Weights of a small CTC audio transcriber: 38.8 epochs.
Rows from block 3 of a small CTC audio transcriber, named by matrix and row number. Rows with one number belong to one neuron. Each number is 500 + 25 x the weight over its row's rms, rounded and kept within 0 to 999. All counts start at 0. Numbers have three digits each.
After each neuron's rows are labels from the 100 clips, of 14976, where the neuron reaches its highest value: "strongest on" is what is common among them. Only what is clearly more common there than usual is listed. The data: melodies that start on their tonic, played by one synthesised instrument. In brackets: how many of the 100.
# fc1: MLP up (model.blocks.3.mlp.fc1.weight, 1024x256), inputs 128-255
# fc2: MLP down (model.blocks.3.mlp.fc2.weight, 256x1024, transposed), outputs 128-255

fc1.720:505480538519501493470485513531473518518540493478461518505555499516499536546479481480454486444424488533528505499506515525506526511500484503505506515488483538511446524497438489523479479508494477484457531490507473533546537512595508509508501501506515522498509511482537536491474489545483515524529493492507529552497544521484490490560515494525500470455514486502497516503523505515519559466514
fc2.720:455481517431505488483523487525521534530469486497532499500497482533494519501491494502480534500484523517538498463497531530474511494491513493467460480477460467529507480493515485538529494488494534556479591509559538495454512494505514459520482440495537508486517521496528471501464505518453482490542501501521534428495486526493495500484498448491499505476522497512496531510491463503534474482485
strongest on: the note D# (86); marimba-like (27)

fc1.714:520495482506517467519529511503528532484510476470472528481472498504498522515511469528510500512497492506531490499507466533471501494528507496487458508508510533528467538474492500512478486487482454486499455506464470478502563487479533527518485484508516495461520530524536516528498488565494524491480529496505455539508521558503480490497502457463473522519497512482457493508497519545496496486515
fc2.714:507501547503507513496521506518521470480512483493554522515478501492486484484512512505505501536531515482518503484487541512487469427509490497514531480494519435458503495508493522549471527490508500480536489519498552551533467535484474483523540497479515492515517486498497514481485503485487469457576513480491526496502480430472536551453522486475473490474504479511537488506517504483494516512493
strongest on: the note A# (84); the note F (71); tonic: A# (68)

fc1.588:487555474485491486490530486521497513550486529526550474505485478538506511529526506501508479468495481502499546490538514481503490520490438498533512484520480490509493452507503447460461477507559531478450471470487516524490471508509503555473575468503490539522529517474500489539520538562463488482467540481487502509521483531482470511518459471480531485507523501515472495464458480521520484480518
fc2.588:495522474520493519481521461469522484493500584508512503498509494480482529542517462512547433452517478469465533463492499478486533494467446492529499508474475474501485473517526456492514503515511516490485517480477534519509502484503500521468530479516542513530540531489500515545517492533489481459474514513487560519517474530477520510505478534455504499543495512502502531490507490507468521501510
strongest on: the note C (100); the note G (79); the note D (69); tonic: G (29)

fc1.269:485524504518504569530498483566501490501499472459496515494524512521501531535512485484476484505514520519481517486501477520500510513502488522505474539508537517536512487545486519473488474491522475475487462514490500486492498546523501508459495440489520490465523506489546503493536469511515491463513500465516512500524492504463483486581488501469513475504458504509516494461479460491519503469512
fc2.269:492540529518503469548463474491520516533463520577463502512512497501562468490524515496504468475474485502535444488464494531489459473506487454519474474500484500507496504456517510484505557489493490522480523498526568479516511488519474539497531503500461529481447468497488501485512497494517497497479510535479498495479486449470517495517473481480527538475474491538512485487514511487520522499468
strongest on: the note F (87); marimba-like (36); tonic: F (33)

fc1.585:477483532477498534515509538475567520503477510515527512532488514503520521511515484518484514493474510515526509459505503500477479462492479492473470508496473515446435546490490449515502485532495534500473468456528517474534493528526504495514509524473507520513466553516533437510519494503498492531484507521445499528475519491507483463535493514443517502493540486470501465496474500507521518460511
fc2.585:467457419558514546490538479476483417471472514497507464492512505502493507502532467509492508475501501505508485506518516520496515473484504483468492514483496489505541487496562462440482469495493451490510542477527542490494533503509480536476523488502522495483506500475502493488505487464531514475468504488464477466524503516496516497468530472540520502509470491477507443533491479525517514499488
strongest on: the note F (80); tonic: C (28); oboe-like (27); trumpet-like (26)

fc1.170:480485541421499510485528527539493485543514464475523449502492476557515523478517527497487528485478509529518498502501501501487495539493531470482510490529503501490522467510482469479487439503500504479482538492513496514460493521523456496494533508500512494471480493552500490458485534498463501490543527479523500492504502482496469493510507443507491454479537459499534477481489482524485498473531
fc2.170:503485443496482470500443504449443502498507433470540491512436515497485506488481507520489517477481497494554518525507507506507512536490545476473507454465544477489479522504504505509557507482470506508553489475490494519516506495479496501528510523512505459485504510515486480496452493491508522551499492540500509528508502490518486495496546530519517458545506470503496488528523512523518562497556
strongest on: the note C# (87); reverberation (81); tonic: C# (29)

fc1.643:503479505528549510522462474486547519525530511478460482536494509483477496482509521495499463499473524479466532479510472476482524480510488520560513485474502502516433487491455495470490489510479480501501511494495446528488472486517532544501515518508541544497465529544485484473526506468515511491476458514463510539509520520517496460523506525472507450511494473503524493484490515536493491472543
fc2.643:491517490505465481517470483527461445537428484524497478503539503507497476501478529510503491470433484487505464528476491494479510501446505513497516490452506461473516496466456526493510496498496483463506502500559536515485482499512496534531509492511506489499492486492474483463486506516523492520513489470491477474504478491488537470506496512520528545506547483470509488539481503514549498528462
strongest on: the note D (76)

fc1.230:499492528526504487472492533507511531518535512509501488501528507527524493496486491510500502491421496524505530475497508507472525507524503501525554500475481535502419487501444487502459497502505434504467532480532501519520515499568508479499551510518522520517523494492542529482482490543504479546536488526503495527497540524499502493539535503515499480461516489494504491483484509499497538462537
fc2.230:486531497470479452487488513549499543486480544499519478496459482515468503481521517471516513529502489473527498488486482509474502538508522466459482489478485474514517480495494547547505503479510486489514565504502500501472508472477517496536517519501520475496469506487472526531485477519500478473524499522512517450490509503477482528499498489499504537493491497531504547498497511487505492503452
strongest on: the note D# (66)

fc1.568:465489507487486470484498504556479479494511483543493478519448522488516514525524522506492501513485498475540502518510496475491485492499514471518496496444500488524497533512512515430478438502505497501420500535523494470509550512488475522502561446522518509458434524500527468446519517542554470481495474517488536473504506498465467512486480482508478498505479502487518506513527472517493516494492
fc2.568:500489513486511514471513485462515467501499509504491534512466513462503528486516471490487477475468469495525491456482487499548504483509493457502513503479487478495470526526487501452513481512507507537430496506516514493506494497478490533503523491508539468469510527484512511531545502519490471432482539533529511479477464492509535489527502502498468478512476535490502507499511497522529519501489
strongest on: the note E (99); the note A (80); tonic: A (36)

fc1.227:495536522460519515527547528496528485540512495506509518532495469522489511484489508509487525523508521454492545478519492495480483528510537502471506519520479554485446436516523483517486489502508472484488482503480537484476504504494472497463473491502506505460467486520531457518502529500488546493517527509468460500497466507497490490477484454427482502495549497495533454506487498511516481486483
fc2.227:502501494496514479517495510512482545487533498464553479513493551493520494533474484537520487518505502489489475538510510473498506486494466529501492477507541482518480537497471494493530477452491546497487452521536477506513503463484502496521541483498514503469521535538520517464504494501506483488484491482494508507468522488507452522460496494484537505432494510460453540472484577457471490485506
strongest on: reverberation (68)

fc1.395:514527523497510522481482509524510505524523465490524499501488491512461530493511502523452462478483517534513531501529533552515519529574494537548508528548513531483483458489470474540457494514483468496476520485533480509525499528522529489510546472492498496462514518503513534476503500543493482523516522498543518512524492524470492506522514486511484462489489507476496499479503482500469498473560
fc2.395:519505527455443517473524494523528513507500500516507512468517522509505525478518545542535522514519536551540511500479492500476486501478518506511500464477476519499465480479489480521467539503490526492524507513507542477514507508510480483471524500487499518472487472533509463502508516529521482467520535490508468468498506493524500484479456513492517522502539520493509515472465529488510492509500
strongest on: reverberation (73)

fc1.576:505491532491494497471483534543485466528513470489530456489516485555496512495504517492473514456418504529547483517486511515505503498521539478491513488516494537506458525501415497510464486490477526488455536484534465526483519506546497516530524502496506505477523484523529532467467510556462504535515535488535501522496515513494480471553522474547483472469511460489504495476489464513522544469522
fc2.576:493518489462443467485471486496487546494422489474495497451476484531487512482500518490520499475454519521551507492495499508466508526507534441478474480506472490497502486462496510562497512510516518530511557462509496514414534479499520547518465467517548487465508523497473488500487484516505504489534524504510513479522494529485511495523542517483507524577484492540487518516516492524569506502472
strongest on: the note A# (75)

fc1.605:476486519496490516551515491537540491505492514532546518530539496512472517497514492508481503539517492482505452472488511478507504504490533501456471512537485511452512515489467468545496507489496522522408508508527471505487494493504480527526485485488446538439496529495489530478487504489435508505545560474542494466525476485539493455505511454497507517471527533498483520490464466515526494486486
fc2.605:520501451501506518468523470468515553472504516511457503508484553482488510491472466509479488509494496466481523523512518546464535509495526515489498461506510502495533503495516482481435506498493476506541499537453494490524494489469514496472464482493484490522514543513482484544535475474489501493450480507475561536541527525517534524481458545516512484517448525511498516503528541489480513523512
strongest on: the note F (99); bell-like (80); tonic: F (37)

fc1.53:489538465469521486516453500533529478515482557511524509488493468517485503482555478506498458496504493473502523494484494480477500499541505500514466505485479491482490522524426525516475515457491454528477504494483493497513496485510493435520529499507511542483487501482533523514494491502518510510495514509513539530533466535533486492541524507467517494514541496488438465485494458508500507489563
fc2.53:556466493490487490530460520501489539488527488472506491510482525498480530503491506481486481494526510453499480539486477509508505524530446488520482484532513464501515487512490539480509501469560480460493531507451471511477502507478511534512501522510483483522464547504502565526489515529521501509458502492541568499585545495476473519500504493492495503502499507497474509506493481490474526521481
strongest on: the note F (92); saw pad (29); horn-like (25)

fc1.347:493504474529513492528502515471519503505522523499471535485464488512497522509505498491482496474465482451464491464495427451501485512564541511521508533568495559506452497519493494484506474506522520508485449502470451538467499518501526543496502509517529530498484505531502505517481495490512529487511512520476484520539494506508491458509543514491471488534481500473508465513523472497504524486515
fc2.347:521488537523471479460523499511477511498502468525525487506515502506487433437481508524527500499439444461469440465459484476522525488520501525509529520512548502514502519487516506514453525475471509504470505518548529509514510463466487488526529485480483509461488487504496496454481560494511483508519505482491484493464515489522549524468475505500507509502505508489508492482455501531494486507491
strongest on: the note A# (84)

fc1.310:506507513506534498534480535504494490524541466515486492526520500502532535545511462506466532516469519534501510514520500523484484482490486486499452486493497531467477503534424480471476477504497493493498501512481430528511496521539508509489514496481526543466481502517529504470522511514505510544512492487505481537511543539515456461520509464522462451469511464427485500505518479490471505470537
fc2.310:492458537479499558470571484496521498521503460493509505501475506540498532524488487459482476486480491534544512478519501510513510473491499519498490493503537524519453484501497459553477490565487489496490501458542550488478485512494533471482552469505512491481538544527543453495501495535483510490539532475480484502493493526516514473537468490458523487484515483521474486488502488496499533457503
strongest on: the note C# (100); bass guitar-like (46)

fc1.171:531512503516520538458501479453508498495549506471473503555491513463487510466496494502484495514499518473516498451497483483490529480525507509551523492475507466505499495484499510508489483461477457497543544495509468486496439534498506483487537451509569467486494571496486491480555443525533482507524477557467504526463479519468498502471516518484505445519441489487500485482514510492461479490569
fc2.171:502517488485478488534457512509458516504452519514507475466488498493510453511493514523459535475451454521524491509531508501502494494518524461473498503493471545477469473479464505513510512535505504518495533495523476502497523465528497546567470517531484540465511503490494526478495488520495536481488475491503463447531518510521517468550515487550507548490557490504497518506476527526558522503475
strongest on: the note D (91); the note G (65); horn-like (31)

fc1.391:513544463514510524535518524474481481496536499516486509495506509499543511489529438501497472492468521528509484496487518515512481482512462498537473484467492531497474472455449496509500510502501486518498492480506515499534505515526559485500519505507490506491508514499499514469506503490483513517506499461514506571512538533504514460521486497539524495525509456447440504485560501489509507478583
fc2.391:480468526495515491493485476542495497509512487517482468545447472511502457532462506461495501520463471518491487506510484488488507491475498491486500525498520454513511553533479527439521497466460481518484481536513495502518493505476484457521515486514501506541487459528510533497517511522496462490478472556501491479465489468436497510470486512512468524464472507447562516525473466486464479529505
strongest on: the note F (80); the note C (68); horn-like (31)

fc1.360:502511485512520481508484481529504524494533542461490491526519506508478531502541510495449470472507489493505509515512499509517507505527501518521510539497511507514490513484481495493465482509467443463475484533471443487528520496517495466486544499485468524544490536547528491479486504509488515507488499502492529543544518531492457495490503496538464453478507488421475493487499492492450481481563
fc2.360:506513477461541533493512505474450451527504512511503486553509474491506502517515483485458519479476497493509490529502531534501550542470510481476479463493520519517535500463501448464496491483481486509509536476503532445518507497500475488440497481489449487545477522482511488510513507518517521479429515520497494494474487473513491503468457468501531511463473522494527461517527494481441504508485
strongest on: reverberation (66)

fc1.72:460531471491497511487466537521514459513506484535534484551522525571538497506535488496482500495493507492499497506523514494462491496491458511510495503535485489451495493467484445462457498510550510487463507483499497494511473548518528487479585481474502510539440533514493460517531514500472496518502533485474512493528510499470465482532501495524509470487509525481521483471458448512476468475517
fc2.72:483488521530507502513505540498521523499523533525522530490501501445472532524529480508488466546514482492460467519509513500475457474466505509460487497491462481463517512515520507551457546485503518475493520541502516483485549486504472513491507484472489501448527515486494481451537482521439504431533555479492554503491501483480540530471496491500488510472485508504489557477525461536487517512505
strongest on: the note C (100); the note G (91); tonic: C (62)

fc1.17:492528516526523513511483519489489481535522482485502503529465514520483504534567485517470483482477499463497524504503519506501535513495507522525566492469518499492518487459477469519470484521488490494478498504501487497498496515511558464499556521488541527524479505533539467445492493493505532532496504490457485558525487513507463481469510468496483475511504496452521458501521466548455490484526
fc2.17:489506461556481519516522486449480544508458494482514511505492515544504496527502473516495501476516478526479495487488524526480563536510527485503527493501510517515489495507534477520518509523479508516509522462474513475481514484485505565469501483449486491478531502531528482487508506469496472545476504539491497536530483501510535503467456536450533504501485498501502473504526508530518521528548
strongest on: the note D (70); the note A (69); flute-like (26); tonic: D (25)

fc1.349:509481513510508489460490507523529502522508579513475518505510505517483480475491474504516510475403496500510529478480492520464539538530520483520527487479468522474455458502471493523450518479485427520508553498517517502519523498558504506494549541501528512519488490470512499498475491514514499517522497506503481512495527508512508524522544502499504494494528520512505495510509536525502544498495
fc2.349:512520519491503476510471493506498539500503556477534452520474475523466501458476519469516513484519508471523497508489479510513513551517508465484541474493492493500518491491529537477528508495534483495496565473486467477452497509495481523523519534489508485515482525501462514531444475492506489465479485549536531454501500499467472517519512501483505526483485510550491538497479543511506518481456
strongest on: the note D# (70)

fc1.667:472523518510524526501534464490546502528497493471501486503506502528498520514517485512513504509516500481471540487539502505463469480503542512503538538497505515493457478541492493493466503504503503499516487520479521467469454521505502479481478496493571490477501541527555486486511507496510500514539507462417519509515476524486515478557502506452475483505535495501521485435472456524549466470485
fc2.667:516499537504499454524490488492519521520504486497541498506477522483523493506492532485553480556566494501511487504526510444515434462489505502513489520513489453497486516500486564500491482471502524495520487518472507477477468524435519480551533509505516517469512470533511520512547477516546442504489497506506479520492489470465508534478477498478492515477460485507508511484481500464500476499476
strongest on: reverberation (75)

fc1.76:499526511491493487520473522472568521506518483516488527495460514507529530548552479542524504502504547510510525510525486506478466495500497518525496515486483552472477478500487488484478495521523490496500473510427466472524532497511525511444510520484492490485502506522486467494508483547486502510464528540515479558504493529516475482487490471492478500516526507500497508498515490517485522478535
fc2.76:535517545516516515469562488475485462534500512460530547505500517509535531491537494506510543508515555518526510488514503531514495464539475488543532510487482495521489501496502461478478486535511476496506513455518554483508467546517512531465486481445533462474505509520512464514500509543537480475550480454462491494483501470456502518500479477463485493476506528514508484515472551477530475500461
strongest on: the note C (74); the note G (65); tonic: C (41); trumpet-like (25)

fc1.145:483516529494511524531519503516537507525471474519493466547527500532512497487476494498496517535498540501504501487526481509484532501505519493517467521501517497530511519496498474468471456451525500457497511472515497469468513512479510502482521434495534457452451529532538482458534475491521510486548512497489534481518523489465466506469502473470467513505480511488544458513478470521466496487462
fc2.145:513510529477496479531499478500526499529538491533469496475487534463500480488507505495491497512446517526479457488476465507506460471464532477532508489509475488499503516484457489501516547504515464513482547526534524536508533482469510454484547482475538504506497515545504489454528489517519501493591514469497510491501524499460525537481497478551453512531542470476542527495531481498488502505436
strongest on: reverberation (62)

fc1.350:516467507509509500507523506514563506506490479497522456508516498519471518462527469476497488543501523532538479464505450517484543478506481564529474565505516500486525542457503453516457518495472496468500512461549489510507510539508500475517520471495499512511515520518547491508484523529506540487493511449466471504515521481502479517509493466453526506486504491482470443471497518493485489487509
fc2.350:525544484522508504524504458448536540518459499460513486453540525508475514480514488522489479532478513530510511474487476509481452505529529513532502500529485506509518456490484491531511508546519478487537502455531525549518477471494532498505456509530490554553532467510531524482455521458518549520532488471475491471490460492480524495519476509522503482482494469532466489526529532475522488520533
strongest on: reverberation (73); the note F# (68)

fc1.57:532505481471513504439469483475527468542498513492479473490514474503477519486481528488487507481506531534546518465546474510507474497507516482529490529524479503509459495493444515517484518555525516484501570490455492490467522540502494484516541483463503479496537488499488509522503460547480467513528502513531534535520516519461516505544518524494497503523477465510485509495501465490496519489493
fc2.57:506459512484486493528493500500499522488485475500534533516499490521512491491513517480493522514546522454486518488496500498497514488478543482478477526509481526506494483559552488491531460493532522482497480464490503492466502493455498550483471504489530481458499514512519480523482515496483546488539508451476513471530489488523479474519500482430487531542536523482496495498479483524551473528450
strongest on: the note A# (75); pace: fast (67); tonic: A# (27)

fc1.473:486514517508487522462502492521548490520517505473531450547517493515521573464529531488482503536525505476519482510516509499484519477514510505494541508493505490505496493528491474489487451490504496489468516512513467539458500494472474526517549480515506451489529503549517497498504517500468488522536475473487519513505502510521453480480531487470500476498454486506507501497477519531462446482516
fc2.473:481524481504492529519480469475473524538536513490510482517511549479470520480478518486459536514475499503526480526513531515540503489468519438490514462499504483474453494491511480519513549490493478558441562527485497537467504462451510534537487495483496493510527507506463515513525473473493459482514488492537505433506531508542545484478515524511504513490544483462526549482459523503503488519463
strongest on: the note A# (98); tonic: A# (75); the note F (69); saxophone-like (26)

fc1.580:550518478480549554527534486513471507495506538453560450519525459524507506446505506473477482469514508525490499459491512521515522476527507454519468495530539494524486447526464471579501455492450515438518510442488502512486464494494503495472482484463499495519520545522503509492524487503492512478512509469501510520521523492490514482489468489464513432516486483487487472479514481482470508475553
fc2.580:524489483502460499501501530496505472458469543456497543485497490485497479500503487487497479491509450524495469482478528458503506471494499464469493481463458505488524560508486495489568481537506492500494540479503470489517498497506485476548502506511505524490517487464527532521484492478500515484529500516504483489469479493515484553519474524534481513517493539458489509526506522509528502527496
strongest on: the note D# (83); bass guitar-like (42)

fc1.345:499503529507517527492487498539487489560488472519480531551479440506533514521503486488496495509497514482536479502482466531496504504519535518525509508513502499477526532527512504522424483486483479491495505485508497488446528533485479488473507503475488497509502495495492525511481491555516526537521534495507506542519491481518425472464504502457498492490465514496505488525481468514467464487486
fc2.345:497519485508496518481466497479484493523525501512474495482437499476514492534481453484527480464500452512458510525488488498485554519493530483509523475525479519532528508493496507496528502503467468487515519508474500500485548495489510460466503510531546498513501499491486507559459480500489549520483493522479495533517506504537497459485519568479491502565492520465510519524522500497483504543490
strongest on: the note D (76); the note E (74); marimba-like (37); vibraphone-like (25)

fc1.565:503497549425501527535542544533519519517484492516536518511519484518532508495494501503472517506488523506491461508477494511504485519499517467467451483515520519512519503470497454480495480528505493469500510495519542455490495510494512464507507460476483466455476523521514489469515486497482497521562526487502484475467541474472491477508466448485453493466505515467513451504479488459467455477506
fc2.565:498517487570484471489500483460457483464517473472478472471477524467511488462499475534462483488497511519497487516499499524520511501477523466471506454485511511526500518533483533504601535480493497529498489507534497500544515503495492500483499507511506466468518506510498521508485469476467470474513467504521492453468503514532505519495535482495511510526533518487490482499507530487539530524508
strongest on: the note D# (99); tonic: D# (30)

fc1.687:517497506491507494462468527546499467553522516514506461500519469544512511481499498478482517484434503520545482496513506499508488462516524482514520502494489537519438495485407499499477472516486485498440539500529472526459486500529516495529555481512501516494519492488508539495487501557477518552531514500503489540508511522493506494541516456538466483467470459509490505501532488492513535482512
fc2.687:483517498478481454523500482524483593479438507499537472475476518506515499502503519503483518472463491503516513487488506526464507544516501441456444484509498490519509493475505513509518506500507509542487540475479511504435531452513515543535475477521525497495494527501489503521484477520495494483498494525489522485503476536487487481505494530498484556522493477515462526509501513519526497536457
strongest on: the note A# (92); the note G (69)

fc1.662:465516533501481485537479502492529506503518494534492525486491531467538526570521479494483458485463514521483502515510494510505459491512454545511489527499461505469478493491489494509483500491523448472432491516496496477509532505554502507499514520521481511495447496507492505473493506496492535553488520475527521514541528520536499432522547503522507504482537516479516525519491445508526495475541
fc2.662:535483509483484517489536512518500490509500501482481525498512484506508467510523466507469519455502477509521489510471543500507531479476475477484526433481505484530522504494461535462514476485495499544531512526553473533531458508511522485495538444479547504481492479522518488484507493489510472488504459517496470492471518476448513528471497480531481490468479515520507500496541536484482545506544
strongest on: tonic: A (26); white noise (25)

fc1.189:530472493526539528487548487531459479501548514459532472511502493506505559518526501511459531504522553496531521505473518503499522489525552488533503484501492489510491460542489447493481474524518516490502520493526497519501492543501470533434520475498525471474517543529521498484495501525518494499506479459486511499521502488465469500511474474488477450519487486439520511504488489462467495469483
fc2.189:500498480552487497498548453515499484498480525506560515506540509518491504470528523502503531490489519484555509487451516486526500534493502493505554457504479517488498467468522475515455511568495490541472540469513471517487489486484495554497523500499495532482520495469491490515485516484511492467481479489512491439535550498540509474550462472521540487486512500521490535472458561489512497518496
strongest on: the note C (92); bell-like (88); tonic: C (30)

fc1.346:474444469508530476484530502572494514501555485514536496486501481517525486516472456507504463526499490513520478520524520491482483485515465539510456528460520504514515516504435488528477495485471497524486449537526471498550490524516545433523490513516463511507488491484530544480520514541468490514486517502512498542494478538489495511512457486556455497475438480486466519487526458462488501481564
fc2.346:520500483522489541503477539485492486479473480532518481536555510470518523517567508487485515499497483525485486514484500511528488513485475487473488518534546522528465522528481516459513513499508465500507496501457504483475522483504464509491563447492488465473523500543509524473511485507473517539500491509517522492530530472496497485511531516490518550502516454481499456505506473500460500507519
strongest on: the note D# (69); tonic: D# (26)

fc1.468:482526507551485508514519476483526490485519492510528470505486499482471529509533450488480481501489508507498530481532516499521485491476496497519517523499479514492475450489493455516503530514455525512472504532520547502566478546497496472480527464475471498505557522502495473498533487503493441485485487494488505481498498498474517519433483492516474489519524478428536488491516503467490502485515
fc2.468:546483463461499485526477487476481536507510488522493537476502478509534462515459479503506509493522496493504472503476497486460533503503498500511442462507531536482507521504487498481500502493522495524539485473499496477471506487480477515487433485534505492505480485474513519497499517516551531528485476545482479546506491509520476475534459506475511542495473500476474498520505497451525466514487
strongest on: the note D (70); square lead (31)

fc1.289:488523489517495505465493530543482480485544452511491491531445535496532532538523504494483482527478501477503508492519473532460488522551507544554516547519535496486508480515497502478477475531517486467471465514517490481539507554507517514450549480500497484511450533519485488464506510531513515515509513482494525518528518498440472517499512477478473455510480508481518472524525478499485487468526
fc2.289:493485470513509499455463484520480468546507489489485491521470538488508492507453545495451527490484483503530512498548532527496515492502519509496528507456535511508480527471504512499460479495502465544480521526501479462513516473487517500538547491464491524464447534476515459456515485496524475458494488552491526508458524483511491531505450504498516514464471486462491524483457527515485510497468
strongest on: the note F (86); the note A# (66); sine tone (34); tonic: A# (31)

fc1.298:492502468467529487484442531510533513473535538483534524529525501518508563524568516525492520467524507526500507514531477508495517484551492507520482556541501507504489525493483481484503466513538482484498495468460436486510508514524471500463516482434505497524487533516480494523492489503500512486494510501504498489528526499490465501514548516511460419476493502480462519527517503511443506472518
fc2.298:518503504481516486474526505502504491505517482506527514553539531488532548530553476533472528502482540487532502463495526509476536462502471540527486509453512511525489489486456515503450485503463468519487559512536546499523521532512524503483514480465509461512506464517518494474508512538542470463484506515473486493495490490478452490492448441519480479424494511486507484470497504446469515483502
strongest on: tonic: A (33); tonic: F (26)

fc1.630:502523436490548510505503487533484507465526537519508500486459476505498513521504462527500448546529496496461526510521504517467508494536496535511463522494510499510491493533474494527494488531506450510508472535468478499537526514490484430422488473528488508512469506508525489519498502506521505511502511516487509536525447550503502505480454509505473498508468507476476555525552486472422510491558
fc2.630:536490511481490512505489505465502448458494478476507502499495508479463505493495528471493484519565502493503462511487469484542468499493513471476473480536509469522550527503536513420541507506545506467479509460483468500489489510482499502555544481490464456491482541521473576494507473489481499496496501535556529457519517467512505539506523489492519498531506494537487492512509477517493471508491
strongest on: the note C (80); pace: fast (72); the note G (66); the note F (66)

fc1.377:512492464524479477507516487495515517503482495504562460521543496542564491468493521508478513485481544515524487490521476517506493517511503490492470532522504491499491472451480436502457511472532504439498550496525507456500452505505460527486540445485473490482517528511505483496536508486495538510496521464469526490542513469510488497559497475496527502509476483484497512479458463459515433477480
fc2.377:532564480532468524538524482449573546437472524506506483461531535477496524506526460486486454548478518518497492494505480502443493496508486518503490517514469512438553482491511450520518537468492451476499515512488505503540491481540509501468510489490469499496520493491501504510530512470492526482511517467460540501550513493504544514501489518497528495520502523460510528478533515465526485492485
strongest on: the note F (100); bell-like (72); tonic: F (44)

fc1.275:478510561517474510536466516519533473517517464502482500510486463507536523526505480493484495488500505547517479541496520510510476513489477534485512492505500523490493505531489493471476483517502500438480502514530511493487479527537529548523508509484530513444471506522506492465476525495509515552541490463501483515493520479491479444491509498511487485490467475513523496498513456495484485478551
fc2.275:512475517518532507504519471482513501485459506493464565486559490461493536479490481478477512520514530493532502442492488511523509508474520497502466501502468497522510494526560502449576483464497484547516488468511511507511494541485517489483458497494500483517487507471483517505524498499500482446482491537496502510526472507517502524494501506476493475529511496475499481474498531523500492497483
strongest on: the note C# (89); the note A# (78)

fc1.545:509503537518485476482492491501537520521544509515451497505479497501502489493452472480509493493385490521511518495480504524478520527519504492527533489485488532488440436493477498500465523490445422501501541507534521518500503490529525477520552517514527509514502491487508488496509494540501483557521509536500489547493521510511495495498525525504490493507533491484508492515512496488474501483533
fc2.545:506526521504487440524473481523509536517485544530503467490478473505517473434487520482517507520470510519549485507491498532524485533523491482494525453492461494508530478466470546500515531491504490502501542513526492512461496470491503503537520520483494497513501467487475529515469492503523464486501471526532492456454502482473500512506507476509509540487481473528509538503491534480507482528481
strongest on: the note E (68)

fc1.77:494506495490524501452509540544439511506542478473476472503487491558490525526529473499488505510452481452479505521498487528474535511537502537483520532494497528469483466521486458557443479507505449496502516519518471529520528508551466438494507466537514512516505520479538503502456523551478514501525508486505516509531484513491473517492507512510513489470522509473500507504556476517474525469523
fc2.77:474469518478490500484500490525538507474470482484522499523528517512470503536512496496491493511553478485512521484515518488487481521485514511476477515545513502495520499495530505539457443446505506467497516478467517473501514480486526526483474504493489469521487504488529519527530472474493511533474517492506521471501524536472496545500508453501538512540450531553493520515503500505507471512462
strongest on: reverberation (76)

fc1.202:490493471519525518480486521476482486504533511507471490538471500486527536541520454478474504480482543507532517511520506496513508480528530508518518511481515534503470464517452456524490461525485475501499519478470482482528477599522508468478525512499521507492454500507511455496504464483544499539503484530463503517530510488488451461486529507504499455513499502470497482545516449468465508457520
fc2.202:521526500540527535509504477533500487509514499487489478494486513480489540536507470518458459527515488518520506525454520508491503499476494505499491469484551523521486471507507503527490503530495452501491495497505510539519532473497544500480515486513535510497519475492523496453528503514430510478536501467503489525500502534546490532467487475506487512497476461508468499524533530505454540484544
strongest on: the note D (95); the note B (74); tonic: D (33)

fc1.476:538486496500534533490540498475524532506524525451512525523528513523494515482506488516476469475475487482522501462482498517503525466537476541527509503497526509499491523485498460537489486519454469471511476460566498508518490521523483466482519471486503547520475563500485489512498495487529534528489489498433506525480514488516486495532505512488508436452475512494489480517492530476511475475568
fc2.476:505531509505487504538506497531501511485433483503552483478444516485504495464520508510488505497494476508498523498504504498497510488521535479471482484525468471503524491491525516497538488503522528503484554475530545523476515475471498538574476461517523527476516484507499499481482541465497491454558510479527487421505507510503524522450483482493459515512524480465530477518502502528517503504450
strongest on: the note C (71)

fc1.703:476505529449551503470486528529527541531510505514502500511505472527507525548488498480480506500472492517533498495541499569467493505507497497472457501503483471524530510516480464492493480484514506486502504492487481480470535530552491524497526470552507467445459505496528492519484477542449511510522464526467525531462489479468463485564550471458520485428510526523439498494478468551503485469500
fc2.703:501548486514463535475496526458514535510497508485503496467489558475482553542513487505482541496474486509536515492523502492498510487514521460461513498495493519493497510512481478507529567543495514552464523521521507509505553516530550519497442500536500504514493466506520483529490452514498518502482466466441466492499466527515502479517504497508519494476525465528462503510512507487526499488446
strongest on: the note D# (100); pace: fast (66); tonic: G# (28)